From a checkpoint of a small image classifier.
Data: 203450 training examples, 16.2 epochs.
Rows from block 8 of a small image classifier, named by matrix and row number. Rows with one number within an expert belong to one neuron, the router's apart. Each number is 128 + 24 x the weight over its row's rms, rounded and kept within 0 to 255. All counts start at 0.
Before each expert's rows are labels from the 100 images, of 14848, where the router gives the expert most weight on average: "top examples" is what is common among them. Only what is clearly more common there than usual is listed. The data: cartoon faces. In brackets: how many of the 100.
# router: router (model.blocks.8.mlp.router.weight, 4x256, trained with AdamW), inputs 128-255
# up: expert up (model.blocks.8.mlp.up, 4x512x256), inputs 128-255
# down: expert down (model.blocks.8.mlp.down, 4x256x512, transposed), outputs 128-255

# expert 0
top examples: teal hair (40); a bun (38)
router.0 [126 129 115 120 123 160  90 144 182 127 152 116 173 114  98 120 121 129 159 136 181  93  92 163 111  90 168 131 134  79 158 166 157  97 167 144  92 117 152 113 123 126 130 109 122  92 141  94  82  88 129 112 154 133 126 129 131 139 144 112 111 141 109 129 148 157 138 124 119 105  86 111 144 109  97 131 128 144  99 133 120 140 151 146 198 117 141  89 143 161 102 137 141 155 101 110 125 139 147 120 144 101 130 111 156 142 155 116 120  88 114 118 118 104 126  91 127 108 105 152  66 154 144  95 126 120 135 155]
up.0 [146 106 133 138 104  72 107  81 149  78 101 131 145  97 133 159 115 158 100 120 113 123 176 134 181 145 110 125 153 138 148 115 126  87  74 125 133 108 124  99 133 138 112 128 132 183 162 118  73 123 111 127 155 112 151 158 121 159 124 179 136  95  89 125 160 138 126 119 125 119 139 108 148 129 134 130 137 146 138 138 120 135 121 104 146 116 134  98 121 152 132 113 149 124 109  85 125 144 140  84 144  84 152 141 158 126  79 102 114 160 136 142 124 160  80 152 128 116 156 118 149 124  88  90 145 122 121 136]
down.0 [121 197 119 100 155 190 144 123 119 143 140 120 132 125 116 120 142 142 154 118 102 152 130  79  66 135 147 130  76 174 142 132 136 106 112 146 105 123 132 156 141 121 177 122 183 160 112 120 140 155 113 108 114 105 125 136 155 103 128  86 130 103 149 162  98 147 145 112 123 166 126 123 160 112 158 117 116 140 121 139 108 136 155 128 109 127 129  95 109 106 167 118  94 114 161 173 142  72 116 183  83 117 116 151 118 109 154 168 106 105 169 151 130  98 120 169 171 110 107  98 156 132 174 164  80  98 124 131]
up.1 [122 127 135 116 163 109 142 153 131 126 139 136 129 104 132 171 131 108 146 137 130 123 116 115 129  92 154 157 158 117 141 124 160 152 133 166 182 129 137 112 129 127 133 161 156  87 158 165 121 212 107 140 157  94 118 138 156 138 155 169 191 132 123 152 142  87 141 140 151  97 133 138 158 163 158 112 138 130  84 140 104 122 143 136 145 154 131 161 122 147 145 103 145 127 127 144  95 130 125 157 120  96 130  87 117 154 113 135 129 103 137  96 152 147  92 162 163 160 137 142 140 141 116 102 112 142 127 155]
down.1 [136  96 130 131  80 118  86 131 118 138 121 159 108 168 123  99 145 148 145 134 190 121 136 135 105 154 147 131 141 117  83 137  84  91  80 100 134 152 117 138 128 124 160 108 146 161 139 122 129 125 179 115 125 109 120 150 128 147 113 106 142 144 154 120 138 135  88 167 114 155 123 165 129 141 111 119 132 135 144  94  96 123 127  95 136 132  97 122  91 152 128 164 133 108 142 108 140  91 125 109 142 146 123  87 161 117 118 134 138 153 114 172 151  94 143 139 132 109 134  88 141 128 124 153 147 119 136 119]
up.2 [143 101 106 117  86 172 114 139 107 126 130 111 139 113 153 124 100 113 100 139 100 120 151 158 128 118 101 133 131 132  70 159 178 130 136 141 141  98 119 149  86 143 133 101 138 160 114 150 106 122  89 167 102 108 125 139 137 158 137 135 166 101 122 148 109 101 137 125  92 141 126 128 107 140 138 140 137 155 147  90 120 127 127 131  79  84 146 147 124 142 162 142 115 111 141 137 126 141 125  98 144 144 106 132  96 111 157  96 107  94 122 124 150 129 108 147 111 139 118 130 134 130 107 137 172 137 145 148]
down.2 [148 117 147 156 149 135 109  71 119 120 134 144 143 128 105 112 134 145 118 122 117 121 128 130 120 127 169 152 123  85 133  95 118 148 112 151  99 131 161 115 201 121 131 127 133 141 137 123 116 157 146 138 128 176 116 112 111 133 104 104 153 136 144 154 111 118 125 105 173  55 143 131 134 113 117  96 147 133 147 128 145 141 135 116 142 183 142  87 142 103 138  98 156 130 115 131 151 149 111 166 124 145  66 125 114 124 133 126 120 162 113 122 108 138 181 160 108 129 152 113 138  89  86 124 152 180 102 133]
up.3 [136 139 102 109 105  78 107 128 124 181  97 144 140  91 110 144 143 189 137 130 158 113 109 113 117 150 159 128 134 128 107 122  85 122 123 176 178 128 140 141 124 106 127 101 154 123 125 159 137 127 142 125 146 149  91  96 137 129 115 129 132 119  98 173 158 133 127 130 141 146 120 155 120 105 121 143 138  79  92 126 143 128 132 159 134 143 137 136  85 129 127 142 126  54 147 131 117 115  99 141 117 128 130 135 123 131 153 117 123 191 135 168 149 123 114 176 130 176 140 117 134 121 124 131 106 178 155 129]
down.3 [114  64 129 116 160 160 123 129 152  79 111 137 132 185 100 122 131 120 108 131 153 145 130 126 134 146  90 144 118 109 134 113 122 119 133 120 119 186 106 105 115 140 151 145 104 119 154 135  59 145 157 108 133 129 140 153  79 106 144 153 113 164 130 138 111 130 117 156 106  91 144  95 120 150 146 119 124 108 165 167 114 165 136  91  85 119 126 140 155 136 149 142 143 146 142 128 128  83 128 114 131 115  86 127 123  99 122 127 151 138 124 150 151  98 121 100  82 108 108 149 123 156 120 150 121 120  60 104]
up.4 [163 153 123  94 154 145  88 124 129 156  97  72 137 140 127 102  98 120 111 181 182 125 147 119 116 127 145 123 110 141 141 130  63 119 134 177 113  99 161 120 197 133 131 145 141 189 145 144 132 103 113 124 116 107 165 149 160 115 142  77 139 125 134 132 116 166  87 133 105 140 161 142  91 147 129 126 139  90 164 121 111 123 114 113 135 136 157  83 126 132 152 143 145 108 152  85 143 139 112 161 109 112 125 159 127  85  88 141 116 134 139 123  96 135 126 125  94 103 136 137 165 137 136 122  85 116 120 146]
down.4 [162  98 154 147  88  96 163 140 130 138 151 132 131 137 109 181 128 109 147 126 141 107 110 132 149 159 130 145 159 132 153 114 142 122 146 118  96 155 103 145 102 103 130 118 128 115 142  90 143 155  96 134 134  97  51 101  98 143 101 142 147 115 161 114 121 151 108 133 102 134 137 136 146  70 104 138  98 156 157  74 158 152 122 122 146 146 108 105 109 129 101  95 103  88 159 108 108 100 134 122 131 110  91 152 138 110 126 140 159 146  96 121 145 111 143 114 136 124 164 103 116 106 112 155 139 120 103 118]
up.5 [149 153 158  97 134 127 123 175 108 124 117 155 128 106 118 111  94  96 145 136 140 122 124 146 105  99 128 150 188 121 116 158 144 110 106 118 127 179 140 132 140 151 112 117 125 131 170  54 161 135 190 128 100 105  98 129 129 133 135 123 143 148 128 181 142 144 120 124 105 140 127 146 102 129 110 133  89 154 118 139  97 157 133 108 136 118 134 114 143 123 141  99 132 144  87 116 164 146 132 160 113 133 117 106 122 152 137 134 125 122 119 161 159 101 147 119 103 162 163 111  99 128 162 174 157 118 165 101]
down.5 [139 132 129 188 124 110 120 131 137 138 108  80  91 114 159 128 133 176 120 128 124 114 134 126 110 146 129 187 127 106 113 140 111 127 121 132 122 109 137 128 145 114 165 142  95 138 129 192  95 118  78 101 189 108 115 116 113 130 148 144 138 130 164 131 127 129 132 137 135 117 122 118  73 155 167 107 159 123 152 129 159 121 107 113 107 116 151 126 122 148 134 149 112 101 128 152 141 123 116 146 115 151 134 162 100 117 107 153 100 125 128 124 137 151 135  99 157 131 117 116 120  80 133  72 128 124 111 148]

# expert 1
top examples: curly hair (49); long hair (46)
router.1 [143 163 151 122 130 119 141 117 118 151 151 108 153 156 145 121 129 135 140 140 160 126 109  98 133 142 168 105 151 139 122 171 100 151 113 120 161  76 130 148 131 140 159 110 144 160 160 129 162 202 172 114 130 125 102 146 130 116 139 158 127 143 128 134 143 149 128 142 144 160 132 158 132 143 117 147 152 148 138 139 139 141 103 106 125 119 138 124 143 142 141 164 148  85 163 133 134 128 125 154 137 177 139 143 158 148 120 131 159 140 138 160 163 123 154 210 135  97 133 173 184 119  73 169 155 132 103 126]
up.0 [158 124 162 137 151 117  92 120 164 144 146 131 108 129 173 129 109 113 129 143 123 118 136 101  95 127 112 114 111 133 132 107 151 125 122 153  97 122 133 112  73  92 140 110  82 108 130 150 136 134 128 183 136 127  91 106 154 135 154 132  99 150 148 103 182 140 195  96 122 119 126 137 140 117 134 122 119 128 133  94 106 109 122 138 144 100 149 119 166 140 119 107 102 133 139 113 140 133 110 150 118 121 122 158 169 131 130 138 101 134 158  79  99  89 116 130 135  97 121 104 137 150 120  96 117 131 134 118]
down.0 [100 111 111 171 106 146 140 147 134 146 137  97 103 153  72 120 147 135 130 179 139  56 146 152 100  86 157 122 135 114 116 158  89 112 127 121 164 143 129  99 142 149 117 106 139 108 135 138  93 162 139 101 108 124 148 116 110 155 133 105 136  94 150 162 135 126  86 108 142 109 116 110 164  83 130 146 118 182 105 112 152 156 122 117 117 143  42 130 109  92 108 102 139 172 185 173 129 176 146 182 107 131 121 117  97  86 130 138 131 141 183 131 148 170 127 145 136 113 167 143 103 116  93 158 108 131 131 139]
up.1 [115 141 143 133 164 134 168 118 136 127 107 151 146 133 117 115 158 138 192 103 134 137 134 161  95 136 139 150 116 135 119  86  98 136 112 129 148 137 162 144 108  69 157  82 159 113 128 151 158 116 140 114 175 109 141 125 160  72 109  82 121 142 108 137 148 117 122 135  98 133 155 148 150 117 142 127 136 149 101 118 111  87 138 155  89 125 148 103 139 116 111 123 104 160 124 171 112 131 154 119 115 119 109 148 128  87  98 154 182 151 129 135 112 151 120 148 170 118  86 166 123 147 130 133 120 110 172  99]
down.1 [133  89  97 108 128 109 131  94 122 106 145 141 130 132 116 157 151 135  80 166 104 105 160  99  70  78 107 102 145 125 128 222 134 111 158 156 139  98  85 129 156 204 149 146 129 118 113 121  94 142 147 107 123 128 105 144  86 135 179 118 138 162 122 140 115 131 100 142 131 128 135  97 120 115 135 103  88 143 125 133 136 197 145 150  91 132 146 112 135 163 145 156 158 129  96 125 140 124 126 190 120 190 113 125 140 176 156 146 101 159 143 146 155 131 138 149 141 107 171 115 160 133 100 140 138 123 132 129]
up.2 [132  90  92 164 135 153 173 103 123 111 129  95 140 115 149 183 152 123 139 154 125 147 126 162 123 106  86 151 108 138 121 115  87  97 119 172  99 157 138 129 132 120 169 154 119  73 140  98 113 113 141  85 140 150 125 124 109 147 111 113 143 178 161  96  90 131  79 125 153 140 142 134 140 156 153 101 134  89 150 134 136 139 135 116 109 155 148  95 160 113 142 123 130 144 130 150 120 171 152 119 162 143  63 108  98 136 129  79 161 123 127 142  98 142 141 118 108 156  89  94 112 165 164 114 145 103 116 149]
down.2 [113 152 126 104 132 100 140 134  96 124 130 135 157 107 123 107 114 160 138 113 128 193 177 131 149 125 133 155 157 118 153 134 163 205 147 115 127 115 118 114 177 124  83  91 125 112 138 117 112 141 147 152 116  98 124 129 150 144 110 126 125 118 158 173 138 163 124 120 126 145 108 150  94 140 111 129 147 177 118 116  81  98 140 134 131 129 112 127  97 116 148 157 118  52 152 107 105 122 132 113 118 109 143 106 137 172 150 124  94 120 138 127 118 122 145 127 150 127 120 115 110  94 104 132  92 148  84 138]
up.3 [168 131 124 156 104 126 136 157 108 130 114 121 123 116 106  91 132 110 113 130 100 147 117 176 143 136 142  80  90 132 134 158 132 187 107 117 110 140 140 151 145 120 122 160 127 124 137 140 161 124 148 161  98 143 130 130 125 164 137  93 108 116 147 140 128 116 161 146 138 103 143 155 140 135 128 130 129 140 149  99 147  95 131  94 132 110 118 155  96 129 118 119 114 155 132 116 105 118 117 111 170 106 122 141 100 110 114 122 139 117 127 161 185 123 128 120 150 142 102 131 110  99 170 101 133 133 115  74]
down.3 [133 134 128 114 129  81 145 131 111 124 140 126 153 115 125 181 103 150 113  92 140 132 117 101 123 114 136 121 126 123 145 130 166 171 118 154 143 122 137 108 116 125 123 135 134 148  96 112 118  79 112 110 144 133 102 109 100 104 145 154 100  96 115  77 113 154 109 165 123 133 140 128 101 130 134 118 144 168 114 117 112 154 102 210  80 132 106 121 105 137 133 145 116  85 122 154 103 177 134 133 118 134 114 107 167 159 123 133 133 116 152 106 131  74 195 169 131 157 146 113  90  98  91  96 141 137 165 108]
up.4 [136 144 110 155  97 147 129 147 142 121 121 110 142 109 125 129 129 147 114 131 114 117 102  91  86 139  93 149 130 147 115 163 115 145 172 143 172 116  93 100 147 127 100  99 165 129 115 154 115 107 139  46 128 167 127 111 101 136 139 170 118 128 176 118 136 121 142 132 195 107 162 137 127 142 112 122 123 129 167 149 103 179 156 117  81 119 142  79 167 128  94 114 128 145 143  90 129  94 121 124 156 150 139 132 137  65 132  84 126 121 121 133 134 145 137 136 138 123 144  79 125 109 149 118 158 101 106 132]
down.4 [176 127 147 101 118 109  85 141  96 156 116 142 115 112  93 130 118 142 122 121 121 108 115 135 103 117 135 153 123 155 138 103 141  83 120  96 129 186 155 134 114  82 102 103  99  66 115 110 120 146 138 150 114 121 160 120 133 147  70 142  95 157 169 140 122 131  93 149  90 126 169 126 163  97 140 110 183 134 137 149 131 106 108 164 131 146 127 133 135 124 128 135 140 106 131 161 113 142 125 147  90  93 110 130 105 155 132 147 128  97 113  94  86 108 170 136 130  86  99 123 132 119 127  96 106 143 155 101]
up.5 [121 121 114 133 157 128 139 142 147 145 130 109 123 128 121 126 153 123 132  85 147 108 152 147  95 121 158 147 160  98 127 146 118 166 153 128 185 130 128 177 110 140 112 137 101 150  95 177 138 160 124 140 141  81 137 145  73 122 111 125 164 118 138 122 172  93 144 108 148 128 148 138 127 117 113 111 112 145  90 122 120  96  50 149 136 147 144 112 140 119 145  80 125 150 152  96 122 128 139 119 174 146 111 124 121  97 105  90 140 155 106 144 139 150  94 112 139 138 160 118 122 127 138 155  80 123 101  92]
down.5 [121 124 143 109 119 157 105 125 131 152 156 147 153 152 135 130 157 168 113 134 156 153  91 149 173 118 109 133 134 134 122 115 138 166 126 124  34 123 120 109 124 136 155 114 166 118 143 153 163 132 118 136 160 147 125  98 164  89 122 128 130  94 119 122  94 160 145 135 121 107 132  92 135 122 116 133 114 145  62 116 120 137 134 130  82 133 130 115 111  94 155 154 137  96 173 141  95 100  92 122 101 101 142 176  96 174 131 120 124 132 119  92 123 107 155 145 121 124 111 125 138 140  78 121 135 141 187 133]

# expert 2
top examples: spiky hair (100); hat: no hat (90)
router.2 [119 117 149 149 129 101 173 134 110  99 100 173  70 142 155 135 122 138 121 101  61 138 178 120 155 146  88 148 122 184  85 106  93 126 105 108 143 135  89 127 143 149 115 135 144 159 109 179 152 152 117 131 117 139 132 126 111 129 110 143 140 141 136 127 115 106 122 124 121 136 187 120 113 128 160 119 135  97 129 111 123 102 117 129  92 135 119 130 138  95 161  94  87 149 144 144 130 101 100 149 128 112 125 148  80  95 100 149 126 156 151 142 112 167 134 151 142 169 109 108 179 105 121 149 123 143 126  83]
up.0 [125 138 129 172 122 116 166  90 148 151 175 147 119 125 125 141 154 123 135  98 116 150 165 135 113  90 116 112 132 117 143  84 140 139 130 118 115 130 152 118 166  97 157 156 124 131 133  75 123 148 148 113 120 129 154 136 119 127  77  98 162 199 177 139 108 103  77 127 153 113 114 140  97 101 161 115 136 100 116 144 113 170 116 112 154  74 127 171 118 145 135  92 160  90 125 126 109 146 161 157 113 123 150 149 145 118  98 114  91 137 107 161  84 135 178 106 151 129  98 130 141 120 101 144  92  99  95 106]
down.0 [136 151 119 157 164 171 111 101 104 166 132 109 169 111 108 125 100 132 151 114 126 118 145 147 100 168 156 119 100 152 148 135 161 123 103 124 156 131 143 117 141 145 102 121 102 112 120 105 112 141 112 157 138 114 134 147 118 105 153 159 111 156  91 140  92 138 142 107 147 192 121 126 161 115 160 161 140 122  95 103 145 146  88 107 157 148 129 119 111 155 145 116 101 132 120  88 175  76 139 116 165 144 117 104 173 135 171 151 159  78 155 151 126 127  95 101 135 112 143 117  98 139 157 142 141 175 161 151]
up.1 [ 93 114 147 123 147 156 102 116 110  84 108 148 110 131 139 114 139 113 120 160 124 113 157 162 111 137 111 166 107 141 112 141 138 118 173 158 147  77 130 123  95 172 166 117 118 112 144 109 161 108  79 129 170 135 112 175 161 155  90 134 133 148 103 114 102 101 162  73 136  84 108 121 135  72 143 154 162 108 149 141  98 128 158 119 134 103 115 133 142 161 127 106  97 121 119 148 150  99 118 114 114  97 138 125 126 144 115 107 111 122 107 141  96 109 112 138 121 158 110 103 135 126 134 147 148 130 109 143]
down.1 [140 145 130 185 105 124 141 127 120 117 177 133 119 163 160 108  97 127 181 123 179 146  81 112 162 101 106 163 123  98 109 109 141 120 159 108 135 118 139 108 119  71 112 111 107 120 108 155 130 115 163 130  93 117 115 118 126 202 113 100 136 151  90  98  90 122 123 128 154 142 166 151 130 181 118 109 111  94 137 103 160 108 141  95 153 139 120 148 114 133 171 156 148 160 104 105 171 117 160 134 138 160  92 101  73 135 127 134 122 118 118 127 132 137 127 115 146 114 135 116 123 138 133  84 110 161 115 142]
up.2 [ 69 155 110 153 118 103 163 100 116 166 138 116 107 116 174 158 155 134 115 116 116 156 141 144 168 131 123 119 154 104 170 148 115 133 110 168  71 180 119 108  97 119 126  87 175 109 110  96  71 138 127 135  91 100 115 134 135 115 133 140  96 101 116 168 128 143 123 130 117 102 133 138 100 156 114 137 150 132 133 163 138 136 184 143 150 112 103 135 175 136 153 108 139  73 152 125 120 121 144 161 112 128 164  85 147 132 171 141 134  75  89 136 121 114 104 142 180 112  87 126 132 105 125 127 124 138 153 175]
down.2 [145 127 144 126 174 141 110 128 163 136 134 105 157 106 130 144 111 104  97  74 193  98 126 142 137 145 148  89 124 165 140 155 132 145 150 120 118 106 117 158 140 154 163 113 123 120 135 128 121 166 137 123  72 167 136 170  87 142 120 183  85 138 115  94  76 159 109 114  97 154 146 128 117 160 145 119 146 138  90 145 137 130  65  97 114 116 106 141 134 114 121 130 156 141 126 142 121 123 118  93 145  80 105 174 106 153 113 143 118 102 148 124 168 129 146 144 107 143 109  80 125 144 143 144 147 195 132 109]
up.3 [127 138 154 100 127 124 172 154 109  95 114 123 112 133 110 139 149 162 153 102  86 120 143  69 127 132 133 110 176 143 149 152 107 123 121 158 107 141 155 171 115 134 141 126 140  86 103 155 112 127 143 114 127 113 118 132 159 119 143 144 116 117 115 156 114  92 110 131 105 169 142 118  86 118  60 135 117  83 131 106 161 151 133  89 157 117 147 132 126  95 130 138 169 164 135 164 103 131 165 117 125 162 112 108 145 130 155 133 133  95 146 115 110 125 101 145 137 168 151 120 152  98 146 162 100 149 121 164]
down.3 [112 125 153 134 180  98 130 126 154 131 148 106 179  90 127 134 106  89 119 115 149 157 109 181  94 140 142 141 118 137 130 108 152 150 162 112 150 144 100 127 137  90 167 152 185 168 141 106 194 126 139 111 126 120  97 125 101 108 112  85 114 140 142 120 194 114 146 117 142 109 127 133 129 147 170 156 123 107 112 139 107 125 141 142 109 125  85 108 117 135  85 130 100 113 130 144 146 121 106 129 115  72 123 189 122  95  87  82 131 121 144 158 128  83 157 125 115 111 107 109 123 146 134 127 133  99 157  90]
up.4 [102 115 128  99 137 107 137 132 140 188 145 168 136 112 128 162 120 164 186 119  82 148 131  72 134 123 138 144 137 147 113 110 136 148 109 164 113 135 101 159 137 136 115 170 148 118 121 123 126 150 113 139 120 144 129 108  96 153 162 150 109  73 123 153 132  94 131 102 136 135 150 120 155 147 111 155 153 118 133 135 118 124 160 150 130 117 140 143 133 129 138  89 122 158 125 153 126 148 135 118 129 111 153 113 112  84 125 149 113 131 133  91 107 144 171 152 163 115  95 144 124 111 153 146 134 105 166 156]
down.4 [111  93 151 145 139 107 117 169 124 101 117  98 144  98 165 138  90  93  89 141 142 111 103 145 104 152 121  75  95 114 159 125 156 137 141 143 160 135 159 132 139 136 144 121 115 127 112 122  93 102 154 128 142  80 102 187 171 135 128 144 135 124 141 101 141 114 137 124  88 115 153 149  65 129  91 137  83 115 154 124 113  94 115 132 141 149  94 115 101 122 105 138 120 110 188 154 166  93 108 181 105 157 118 114 139 140 133 104 163 105 115  87 136 155 126 111 124 164 111 122 174 133 111 133 149 116 165 121]
up.5 [144 184 144 119 114 163 144 132  80 127 178 138 160 133 134 157 149 120 167 147 134 140 126 183 132 110 168 143  79 149 129 115 113 129  89 149 115 141 147 111  94 130 116 135 123  66 123 147 129 104 109 126 158 142 104 124 115 131 123 127 151 122 139 138 169 143 110 165  81 119 126 125 172 121 132 115 142 133 122 131 181 147 127 129  94 150 157 109 118 132 107 120  85 112 152 133 132 154 119 108 123 109 138 140 154 149 114 174 114 152 130 162 135 126 132  86  92  80  91 126  88 130 116 105 152 148 135 131]
down.5 [105  86  82 158 130 128 114 148 157 143 132 159 131 164 138 155 123 156 102  95 135 105 189 104 142  95  83 111 133 118 124 124 141 150 135 144 130  93 138 136 145 109 169 149 111 139 114  91 164 102 167 183 157 113 165 129 163 131 119 140 115 141 176 130 136  97 139 111 151 138 131 142 143 157 121 147 170 121 131 138 108 118  91 171 105 159 123 125 133  86 180 147 140 128 116 115 131 106 144 137 130 132 111 156 128  87 132 141 120 112 121 154 157 146 143 174 130 148 210 139 133 163 125 142 124 124 166 119]

# expert 3
top examples: a mohawk (99); hat: no hat (99); yellow hair (34)
router.3 [104 120  98 104 154 103 114 140  83  92 117 108 102 146 106 133 111  95 102 133 143 128 116  59 133 111 108 111 115 101 101 134 126 111 124 108 129 131 143 159 153 142 116 131  96 167  80 117  81 120  87 100 146 123  88 112 141 121 108  89 135 104  97 107  78 109 109 104  88 119 105 123 117 118 127 128  83 103 143 107 121 136 122 114 101  84 137 155 129  88 112 119 131 123 130 122 128 100 122 101 149 155 108  91 112 107 106 102 113 121 127 108 131  96 105 127 128 107 112  87 155 123  95 104  81  97  64 130]
up.0 [106 111 166 112 110 171 124 118 112 158 125 118  96 139  88 143 138 121 145 113 165 143 139  77 132  89 133 141 119 141 124 121 111 104 142 147 161 126 165 152  97 103 178 107 136  81 174  98 102 143 115 144 134 123 102 143 106 113 129 114 125 119  85 123 108 159 154  99 110 109 148 135 134  93 142 154 140 112 140 125  84 123  81 142 103 123 120 173 126 133 144 125 132 139 123 152 149 169 137 126 132 118 118 107 125 171 130 135 126 161 112 120 155 122 114 160 132 180 121 143 114 143 131 117  87 117 120 147]
down.0 [121 167 108 138 143 153 139 159 103 130 120 122 129 149 164 103 133 176  79 145 142 156 122 102 102 104 121 122 117  99 152 132 145 178 137 127 113 153  93  92 137 122 101 111  57 145  82  80 107 151 142  84 113 130 132 123 145  93 124  91 165 124 141 116 157 103  59 147 109 165 129 152 121 122 106 137 120 117 115 163 144 125 128 138 111 126 110 117 114 114 152 132 124 145  96 115 170 128 146 160 138 134 143 185 117  98 137 128 138 112 103 130 136  94 130 126 140 101 165 139  97 108 152 143 115 134 142 119]
up.1 [111 118 142 121 129  79 125 146 116 155 149 128 116 134 151 153 143 131 130 102 142  94 105 132 128 140 105 128 124 120 138 128 150 138 158 115  99 164  90 147 114 119 155 126 131 146 102 116 133 137 111 135 119 117 131 142 117 129 144 155 129 126 126 150 140 132 161  92 134  98 161 151 154 101  83 135 110 118 136 107 153  93 129 103 182 148 128 137 133 154 115 162 137 171 194 160 117 111  98 132 125 157 162 148 123 170 124 108 157 140 161 109 176 136 120  96 104 166 127 168 115  95  86 123 140 185 102 109]
down.1 [113 119 139 109 128 143  62 115 114 138 139 111 120 111  79 128 164 112 154 118 109 112 126 117 125  85 150 147 160 161 144 135 117 160 108 139 160  85 104 169  99 137 162 158 128 113 145 156 142 128 169 117  93 112 124 129 140 113 119 132 139 172  91 133 116 119 114 169 139 163 134  87 124 163 102 133 109  98 108 147 109 142 154 137 133  81 118 141 148 145 109  75 111 107 127 134 119 128 148 144 137  91 123 114 107 187  91 131 137 155 129 145  97  92 159 183 105 116 117 147 170 179 160 151 153  97 153 121]
up.2 [ 97  95 143 105 132 139 104 108 125 101 156 120 138 138 147 123 100 141  85 115 133 127 147 125 161 132  92 158 130 121 134 120 141 146 135 154 171 130 123  92 145 130 113 114 121 153 107 127 116 130 101 146 107 152 151  96 129 200  84 131 113 168 161 161 161 140 139 198 118 122  92 146  91 136 175  95 157 152  79 118  88 108 149 119 160 116 181 107 110 101 182 101 163 125 125 120 131 145 186 119 185 163 116 130 123 125 127 139  90 133 122 163 139 140  82 126  99 131 115 168 129 113 113 160 134 136 154 111]
down.2 [155 189 167 144 119 119 155 116 129 152 115 131 157 110 146 147 125 130 133 158 117 105  97 128 125  88 168 111 158 112 142 145 119 147 136 102  81 100 123 140 139 170  68 151 127 128 156 138 183 116 142 147 113 124 141 173 156 125 131 159 135 141 134 110 161 131 119 138 126 115 119 128 117 139  99 141 145 105  91 148 141 123 136 149  97 133 111 148 146 153  94 158 140  97  90 171  89 125 105  86 123 106 170  91 123 157 139 126 167 132 131 139  96 117 144 114 151 130 129 134  91  98 142  87 163 143 152 158]
up.3 [148 123 109 150 129  70 119 184 123 138 129  86 137 153  80 156  85 114 120 159 142  99 152 124 100 164 126 135 135 139 150  89 113 160 126 145 113 119 132 116 127  98 132 145 153  40 139 129 132  97  89 101 152 110 120 110  84 133 104 144 149 118  60 151 125 153  77  90 152 128 105 147 129 143  77 168 114 109 145 114  99 109 148 144 132 117 108 138 117 116 126 106 124 145 113 160 152 119 148 103 166 133 107 129 114 133 132 154 123 165 171 164 141 168 113 104 146 121  92 123 115 151 143 125 129 142 152 102]
down.3 [130 136 135 157 120 170 126 114 139 112 158 152 117 103 102 102 177 107 101 167  93 138 132 107 126 159 126 117 136 121 156 121 122 134 103 130 145 126 107 137 113 113 123 163 138 125 106  95 182 139 154  98 121  96 120 158 126 149 160  88 156 112 130 153 130 120 103 109 117 121 140  82 132 105  94 113  84 160 117 148  89 188 124 107 143 174 118 132 120 104 113 105  52  99 137 143 113 156 167 154 103 172 106 104 128 156 124 116 123  59 127  94 147 137 165 199 117 116 120 108 126 122 126 107 100 142 136 119]
up.4 [128 135 147 129 110 133 107 147 134 177  84 120 123 121 111 184 128 130 150 153 160 142 137 119  81 110  98  74  97 124 126 124 100  99 144  94 115 156 180 169  87 169  80 129 128 158 118 137 124 159 104 111 101 167 112  98 152 149 105 101 152 117 111 149  87 149 157 156 122 139 127 125 130 145 128 133 119 136 132 166 171 169 117 139 131  90 153 146 142 146 163  98 136 146 133 118 139 126 126 138 124 137 163 119 103 131 123  99 145 112 132 153 118 131 106 111 131  82 146 143 113 121 134 129 137  88  90 129]
down.4 [ 97 101 140 156 165 134 167 105 101 139 151 140 106 115 166 116 132 122 109 192  95 135  99 138 119 136 146 137 131  71  93  83 166 159 110 142 116 154 130  69 145 130 134 141 107 100  93 115 143 111 143 113 159 100 129 159 134 109 134 151 121 133  76 134 137 139 146  98 130 132 109 139 132 144 131 143 152 118 106  98 120 108 149 158  84 136 177 142  85  96 135 143 129  93 110 152  62 188 127 147 141 121 100 147 139 114 138 118 104 130 150  89 147 132 114 129 123 195 130 104 108 108  79 133 104 149 124  91]
up.5 [112 118 145 151  90 137 130 141 132 126 120 114  98 149 128 168 112 148 122  98 122 104 138 111 138 132 119 123 140 113 160  95 125 118 134 127 149 153 147 133 130 128 140  99 106 128 135 130 104 117 136 124  96 170 115 135 119  97 109 167 102 108 104 131 162 139 184 114 112 115 130  86 149 128 152 149 154  96 135 108 171 104 150 124 120  85 120 103 168 136 169 149 155  74  72 144 179 109 109 121 162 101 116 170 162  87 104 103  95 119 149 145 109 145 125  77 140  86 126 129 113 108 166 142 139 124 129 151]
down.5 [148 122 168 116 162 139 106 145 127  74 126 131 155 133  97 107 136 119 153 112 162 138 138 158 179  80 122 145 131 168 114 104 131 130 124 114 115 108 143 115 138 128 120 149 109 126 145 103 109 129 131 131 198 145 155 112 104 140  66 111 160 133 189 164 134 172 143 159 146 140 125 115  90 161 132 144 116 139 128 120 104 169 118 125 103 157 131 133 101 138  87 107 126 133 118 135 117 152 124 133 112 129 116  74 107 119 110 100 168 145 118 100 133  97 134 158 110  89 161 153 115 134 103  78 176 126 101 113]